From a checkpoint of a small segmentation model: widths [64, 128, 192].
Rows from block 6 of a small segmentation model, named by matrix and row number. Each number is 500 + 25 x the weight over its row's rms, rounded and kept within 0 to 999. All counts start at 0. Numbers have three digits each.
After each channel's rows are labels from the 100 images, of 14976, where the channel reaches its highest value: "top examples" is what is common among them; "colour at peak" is the nearest of a few named colours to the mean colour under the peak. Only what is clearly more common there than usual is listed. The data: rosettes with rotational symmetry.
# conv: 3x3 conv (model.decb.0.0.conv.weight, 128x256x3x3, each kernel summed), inputs 0-85

conv.38:483492514523515471533504463504469493506524502488499513519468502526532541529504558482540503479484457511486477507479482461500509498504493496515504531486468483523526463481503494494499525488487538487534511485486514537518531504517514480497525521493507520474477523
top examples: pastel
colour at peak: pink

conv.1:515483496525495504494541473494479484502465483500532489480502517485478513514513506512482503483504504511522513473494535475482490468473506477514486505507510520484503547549512535492515509515481506515457482536508463518491469498471497514485512488448496472497482511
top examples: dark
colour at peak: black

conv.102:484469514521491523477488456518501490508528497504474516478508475514507528465509500506483512473495496512527485497518486516511500493495503484520514497520489513509506487513477493492519512505535487490522497524503510512498495497531494495495473510528509497472529504
top examples: grey; dark
colour at peak: black

conv.100:496511470440502514496491498539492520515540502484515488525526505476496527492506500488501521505530505525492469524484447509489519510489497526499454499484500547501504533493493499440488493516521519498475487507508533536514476479491490494500515468486523512541479524
top examples: pinwheel; dark
colour at peak: grey

conv.28:474470484489476479455488483517494486497478504522494533493505463530512538530497534504498502463465483490521479483505453481498510478525535497516457496475501489485520512489493481507506523515511506477491474486498513526472491476478536468486498476508500476497510486
top examples: vivid
colour at peak: black

conv.74:490487489498498546498487473511534534509505491519489526526507496514514508476467466511484511518502491514495486517519511476530461499523491536525515491526485499528495477474497485521510540515540502485544502493554512492529524507521491485526480530505500492498492465
top examples: grey
colour at peak: grey

conv.26:504454486504487506504500494496488494502508513492504491504525512499496491486500505520473528479495495502510496501474520493512521489506503490528501527543511535493471516515520519499497509503506497491487490519529467507489500487502511500500527469501508474473494504
top examples: earthy; warm
colour at peak: brown

conv.23:498464492495481531499509489512490476486532492494501519509479512504494512477505520499487492487494475527528501519490517511487502487524477495545524501522494508488492516490497488501510490524504470516518477489511513519496504509520504503491522519506518499485523482
top examples: grey
colour at peak: grey

conv.109:488524512479520505513513483497493500515500492492485498487469509491495517521512485524524495512505493520479493522529513479480492527518470497478485505508485486516497512495475518493501493496506500492495523513503500478502479490493523512496487539489512517481504518
top examples: grey
colour at peak: grey

conv.106:527511500484516513484492466494487508480483502486511498515491485466496459545511474504483520523519479501477494494513462536458504490500482507499509530494480500494492489530492485490493499491492457512511515459512533538511525497544515509442510468531497479498495511
top examples: dark
colour at peak: grey

conv.105:473489495492490525487509472514493487499496496514480497492532501471473510528499462529469517454526493525507506479529493496467508544489490505508501509496504514469489524488476508503496523459489513500486505480526532525476526505457503491494491493486467487486529486
top examples: dark
colour at peak: grey

conv.119:522506497476508504490513495508492499506506488517508493480498483499494506514511478482502478511493493504519494483525484486485509497493503518482490518483490491513510504498477505515505498496496521470507531505510522505459492504483494494514498530508497504504539487
top examples: grey
colour at peak: grey

conv.120:498490467493507529458470554511497504545475459508497502531502476493527520506484522491514488487520492489517527494478466525504502488492533519517501458489528503490529550508523482549504510513511477515525484504455541500487487517491514485494447512519468516490525505
top examples: vivid
colour at peak: grey

conv.17:489523492543510462510511513519433508477532517462497495500433496500473502466489525443499486540511486490509465518492492476497525466504462478519492503493469505532500479486503466497490515453425540495511485507514528516499518514495538484502541511548545491481462501
top examples: pastel
colour at peak: pink

conv.127:497482481521447488465521482492494502522488520498480464539488475448505518487498499517522504489475506513505472521527493541510503514507528548520478469492499498503540520523537504483523504502522495539509497535480515512543515511528490493472496459453558463496486512
top examples: warm
colour at peak: brown